config.toml
time_shift_ms = 100
n_mels = 64
encoder_stem = "single"
max_grad_norm = 5.0
Rows from block 8 of the text decoder of a small audio captioner, named by matrix and row number. Rows with one number belong to one neuron. Each number is 50 + 10 x the weight over its row's rms, rounded and kept within 0 to 99. All counts start at 0.
After each neuron's rows are labels from the 100 texts, of 14848, where the neuron reaches its highest value: "fires on" is the input token at the peak. Only what is clearly more common there than usual is listed. The data: synthesised sound scenes: up to three everyday sounds over a background.
# fc1: MLP up (decoder.blocks.8.mlp.fc1.weight, 1024x256), inputs 172-214
# fc2: MLP down (decoder.blocks.8.mlp.fc2.weight, 256x1024, transposed), outputs 172-214

fc1.80:64 41 56 61 56 46 56 45 45 38 57 45 43 32 38 41 55 52 50 37 68 55 57 42 51 48 52 64 46 45 37 47 46 49 56 51 71 50 54 24 58 46 54
fc2.80:34 42 50 35 45 56 33 48 40 54 38 64 46 68 56 47 52 60 37 50 47 37 34 48 39 56 55 47 28 43 67 51 67 68 51 43 57 61 48 59 48 54 44
fires on: "with"

fc1.585:40 50 59 49 58 40 46 55 31 64 42 36 57 56 50 62 68 51 40 58 56 29 54 68 54 52 59 41 56 37 44 53 40 49 72 54 48 53 48 40 37 44 45
fc2.585:49 48 47 39 51 50 53 44 51 44 58 57 46 63 35 27 40 46 46 48 45 71 58 52 54 63 51 35 51 44 72 56 76 54 32 43 39 47 39 63 59 47 48
fires on: ","

fc1.237:52 58 48 42 57 55 57 30 42 29 55 66 57 49 49 46 61 46 42 42 37 44 37 45 52 54 47 72 52 39 40 25 40 51 58 47 60 57 49 52 51 40 59
fc2.237:49 50 37 55 67 53 43 58 54 69 59 43 47 44 51 58 50 44 44 50 59 43 54 43 39 30 46 34 58 46 44 61 58 59 50 50 45 63 66 61 49 54 53
fires on: "with"

fc1.408:50 39 56 58 62 56 53 69 49 55 42 38 48 41 44 57 51 54 38 59 46 57 42 60 55 51 47 29 48 46 53 48 47 55 60 41 52 48 43 39 42 50 42
fc2.408:52 52 53 51 73 45 50 66 63 54 33 49 41 52 44 49 51 59 42 45 33 53 53 64 57 50 35 54 46 55 39 49 50 58 50 45 48 63 55 34 39 52 63
fires on: "then"

fc1.343:72 55 64 67 38 50 34 33 52 43 34 60 48 50 39 38 42 69 68 41 70 53 50 48 57 61 45 27 48 51 49 40 44 60 38 33 72 70 64 58 42 66 49
fc2.343:49 52 42 32 47 47 59 55 31 44 71 62 50 58 53 55 59 56 27 52 45 48 47 54 44 27 61 59 49 62 47 42 56 44 57 52 43 47 28 41 63 44 55
fires on: "pink"; "white"

fc1.32:48 53 46 74 64 59 56 38 71 42 67 42 53 48 57 59 64 51 49 49 34 49 49 58 60 58 49 59 44 37 44 43 34 51 49 63 71 63 57 54 49 59 49
fc2.32:47 53 56 58 31 53 41 51 51 71 37 40 67 49 47 19 52 64 40 47 65 53 51 58 65 43 49 45 38 51 47 45 61 58 49 53 67 38 47 55 51 52 44
fires on: "car"

fc1.286:55 48 55 27 53 47 44 58 62 54 66 59 41 38 36 73 42 45 42 44 50 38 48 48 43 40 28 33 38 64 55 57 50 49 46 41 58 45 46 54 53 69 51
fc2.286:66 50 52 45 38 54 50 49 55 21 72 49 57 33 49 67 31 43 37 43 46 51 61 63 45 36 36 42 43 48 57 44 45 53 47 40 48 30 36 44 42 49 45
fires on: "laser"

fc1.504:44 43 42 50 45 39 68 35 32 39 70 41 49 56 61 35 46 45 46 56 63 41 50 56 44 57 71 54 55 34 57 56 57 57 61 49 58 58 57 50 50 47 42
fc2.504:50 54 59 66 53 52 47 65 65 43 48 48 59 60 41 36 44 61 54 53 44 60 41 35 57 47 46 32 52 32 57 60 53 47 59 55 55 43 51 63 67 48 51
fires on: ","

fc1.162:42 49 56 49 51 51 68 51 50 46 43 43 60 43 57 54 55 35 65 45 52 51 56 70 50 50 42 54 51 43 64 52 42 55 54 64 44 54 45 58 32 67 57
fc2.162:64 59 31 58 47 49 40 46 51 40 73 55 48 50 49 33 41 75 37 42 53 38 55 45 62 43 56 47 62 53 43 48 63 50 44 58 40 56 54 41 58 41 36
fires on: "car"; "room"

fc1.709:34 56 36 38 72 59 58 36 47 41 64 50 53 54 46 52 45 53 35 33 43 39 40 59 61 54 48 65 42 46 64 40 40 58 61 55 37 49 34 41 56 51 47
fc2.709:45 42 56 63 50 29 49 69 38 34 57 42 43 40 48 40 52 49 57 68 60 39 66 45 45 30 55 52 49 47 66 47 50 49 37 48 53 60 59 54 57 30 40
fires on: "door"

fc1.671:62 33 35 23 42 29 36 74 61 50 52 43 46 53 59 46 56 68 52 47 69 46 51 69 64 57 43 63 50 60 47 46 51 54 67 57 49 38 42 55 48 74 52
fc2.671:55 45 65 42 50 51 47 52 58 46 62 40 46 48 56 45 45 44 56 29 53 63 55 59 47 55 39 46 36 34 48 60 43 71 45 56 53 25 32 47 44 53 42
fires on: "over"

fc1.278:51 52 50 41 41 54 63 62 75 39 62 62 51 45 43 67 58 57 53 48 36 40 52 57 50 60 41 47 42 52 77 60 46 58 52 57 43 55 50 33 51 59 40
fc2.278:50 64 64 48 52 43 31 62 40 44 57 53 35 52 49 42 39 62 61 39 49 59 55 43 30 50 52 39 58 40 54 50 49 39 46 64 56 55 58 38 59 48 43
fires on: "laser"

fc1.300:40 43 73 50 54 40 38 48 67 47 70 53 43 48 45 36 67 48 48 65 52 42 46 52 61 72 54 33 54 72 43 59 54 72 36 46 58 49 67 53 58 55 39
fc2.300:48 41 54 39 50 52 51 30 60 51 69 55 57 52 38 59 54 65 52 47 58 34 50 55 57 63 39 51 44 51 51 49 56 52 60 55 47 60 40 40 66 54 46
fires on: "over"

fc1.245:58 46 54 21 40 32 49 38 42 52 49 49 50 65 48 63 23 53 54 46 73 61 53 44 42 53 49 53 75 57 61 51 47 51 39 39 50 36 44 51 41 62 30
fc2.245:36 54 36 52 71 52 45 55 64 68 49 59 65 41 54 27 59 56 37 52 58 50 57 43 77 47 42 43 30 47 52 27 64 59 44 39 60 50 56 43 41 58 58
fires on: "with"

fc1.38:44 58 38 58 36 58 62 46 43 49 40 87 40 58 51 52 46 53 58 35 71 45 52 51 67 62 58 28 52 67 42 49 61 56 50 55 61 46 66 32 44 48 73
fc2.38:60 56 45 19 67 51 38 43 50 51 55 55 45 45 60 42 56 55 40 43 42 48 49 56 49 39 46 54 47 55 46 57 49 53 54 49 53 44 45 42 36 60 35
fires on: "applause"; "helicopter"

fc1.88:44 55 55 59 54 43 34 59 45 54 78 68 62 53 53 50 50 40 47 38 47 72 54 50 36 63 52 47 41 53 49 41 44 38 43 49 51 53 45 45 43 57 38
fc2.88:60 48 46 51 48 47 57 49 41 54 38 58 51 38 49 69 69 55 40 31 53 33 57 54 38 39 63 46 60 57 58 50 29 32 70 46 39 53 30 53 55 49 54
fires on: "pink"

fc1.66:47 50 33 70 52 54 43 52 74 54 58 42 36 34 59 50 53 41 47 63 42 43 54 48 51 54 80 54 34 49 53 67 71 60 38 58 33 50 50 44 49 41 46
fc2.66:36 44 64 36 46 49 65 49 38 50 53 57 71 60 36 36 59 75 52 36 52 61 49 44 46 52 31 49 61 53 44 53 41 35 62 56 55 47 55 55 45 71 59
fires on: ","

fc1.459:45 62 43 33 35 60 59 43 60 42 60 46 45 49 42 60 59 52 49 38 48 44 53 37 33 51 30 59 55 62 52 49 47 41 39 59 55 52 38 50 47 54 63
fc2.459:56 48 48 46 53 32 41 49 59 47 46 53 55 34 30 41 38 55 56 37 56 59 55 58 35 44 56 59 56 49 58 67 53 52 56 46 58 62 51 45 61 55 40
fires on: "car"

fc1.34:49 39 42 46 64 45 61 49 59 46 65 41 46 58 51 42 61 45 45 38 37 36 55 52 51 57 55 33 44 58 41 35 65 65 45 38 47 45 35 42 76 48 42
fc2.34:39 23 48 54 54 61 45 48 54 57 55 51 44 48 24 55 66 42 51 49 63 60 56 70 42 63 45 49 50 63 60 48 41 35 29 60 55 39 47 43 39 51 63
fires on: "then"

fc1.435:53 30 56 45 36 35 65 43 46 43 56 59 56 61 52 40 41 64 56 63 50 59 57 79 49 56 40 44 56 55 50 44 62 51 61 34 50 52 54 57 43 47 46
fc2.435:53 58 43 55 58 59 47 56 50 34 61 43 41 39 54 44 73 47 47 34 34 39 48 40 52 45 72 45 43 61 46 43 50 44 41 60 53 63 38 69 63 48 52
fires on: "with"

fc1.270:74 57 58 61 49 63 63 57 49 26 31 52 48 39 54 45 58 60 60 45 68 46 59 44 41 42 51 57 58 62 52 54 48 40 47 58 50 66 48 32 65 49 36
fc2.270:31 50 44 33 47 38 41 64 52 52 56 45 62 63 38 50 52 47 57 56 37 54 56 51 68 44 49 51 42 35 58 36 57 45 50 32 47 42 69 71 32 53 58
fires on: ","; "then"

fc1.450:43 68 53 39 53 39 41 51 59 52 50 44 44 48 29 55 57 32 43 61 47 43 54 55 58 31 51 68 54 64 52 51 49 48 38 54 60 54 38 36 66 55 56
fc2.450:44 62 55 56 39 44 38 46 60 36 44 48 50 39 42 49 44 57 51 68 41 61 50 57 52 45 44 49 57 49 45 63 42 48 56 56 28 46 51 53 50 49 38
fires on: "car"

fc1.465:55 44 57 55 54 41 48 56 49 64 60 58 52 40 58 62 49 68 48 45 31 69 64 56 60 61 61 40 55 59 36 43 53 40 69 42 48 39 59 63 34 58 47
fc2.465:47 41 48 28 43 52 40 33 38 44 40 61 48 68 45 38 52 47 60 60 75 47 59 55 58 54 33 50 39 53 49 53 43 56 45 54 33 62 41 52 56 45 51
fires on: "over"; "with"

fc1.202:50 66 22 40 53 57 55 66 66 55 42 53 48 50 40 50 55 56 57 39 49 53 45 50 68 66 31 44 34 46 60 55 64 58 46 54 62 38 42 38 38 42 49
fc2.202:50 47 72 50 28 49 45 57 55 51 61 39 46 49 68 60 54 44 48 65 51 58 62 58 36 43 70 36 47 45 47 26 41 53 61 38 38 45 51 49 36 53 67
fires on: "laser"; "bird"

fc1.272:62 57 47 34 67 59 48 54 45 57 48 44 62 46 63 53 45 52 43 54 28 45 53 55 61 52 52 51 56 63 57 47 61 40 41 54 50 51 56 38 21 56 44
fc2.272:33 45 46 60 51 44 50 55 56 36 60 41 38 39 54 44 53 41 47 51 59 41 55 50 36 47 46 51 44 49 57 60 41 56 56 55 62 51 35 53 83 44 60
fires on: "with"; "then"

fc1.255:54 60 54 69 35 49 79 45 51 50 42 49 35 40 56 46 41 53 56 55 59 41 44 42 59 44 56 52 58 60 69 31 49 52 40 64 42 46 63 47 42 49 42
fc2.255:52 50 31 55 49 55 24 48 39 53 49 46 56 64 41 68 54 45 50 48 43 67 51 50 41 53 41 52 52 41 37 61 41 60 54 45 50 57 38 32 48 49 38
fires on: "car"; "then"

fc1.28:24 41 30 56 44 57 54 46 24 40 64 54 48 49 48 49 76 57 50 48 53 36 35 54 33 65 35 62 40 44 60 42 40 48 51 42 56 53 43 54 42 58 59
fc2.28:60 53 58 51 61 45 53 42 53 80 50 59 60 38 42 59 23 45 55 41 44 45 48 29 33 54 50 37 46 34 49 49 40 40 56 40 60 49 47 67 63 41 48
fires on: "pink"

fc1.6:46 64 33 53 24 60 47 64 62 38 49 79 39 25 14 39 52 41 67 66 41 45 57 46 59 49 75 47 55 58 54 31 36 49 50 52 67 40 41 62 49 48 49
fc2.6:66 51 47 49 66 37 27 25 49 53 55 40 61 57 63 62 42 57 43 49 53 59 62 50 43 42 52 33 33 49 50 90 48 52 51 51 42 58 49 47 48 59 63
fires on: "laser"

fc1.588:54 44 59 44 50 45 49 40 57 29 34 62 57 51 40 49 43 49 50 65 52 54 47 54 52 29 35 45 57 41 39 55 43 52 49 66 35 51 44 80 67 62 55
fc2.588:36 69 51 50 61 40 53 65 50 59 59 41 41 55 57 57 52 44 49 44 57 39 60 35 54 62 54 46 64 51 54 44 53 37 61 54 55 50 61 39 49 50 41
fires on: "then"

fc1.111:38 60 55 30 42 53 47 47 40 55 50 54 40 53 45 34 39 58 60 38 44 51 63 47 55 63 52 54 60 46 58 54 63 51 66 52 32 54 54 40 51 65 45
fc2.111:40 63 58 49 57 40 44 58 57 47 42 52 33 44 70 35 56 33 53 59 57 49 41 45 53 50 41 53 39 55 56 34 47 43 44 54 59 38 39 52 42 34 41
fires on: ","; "coin"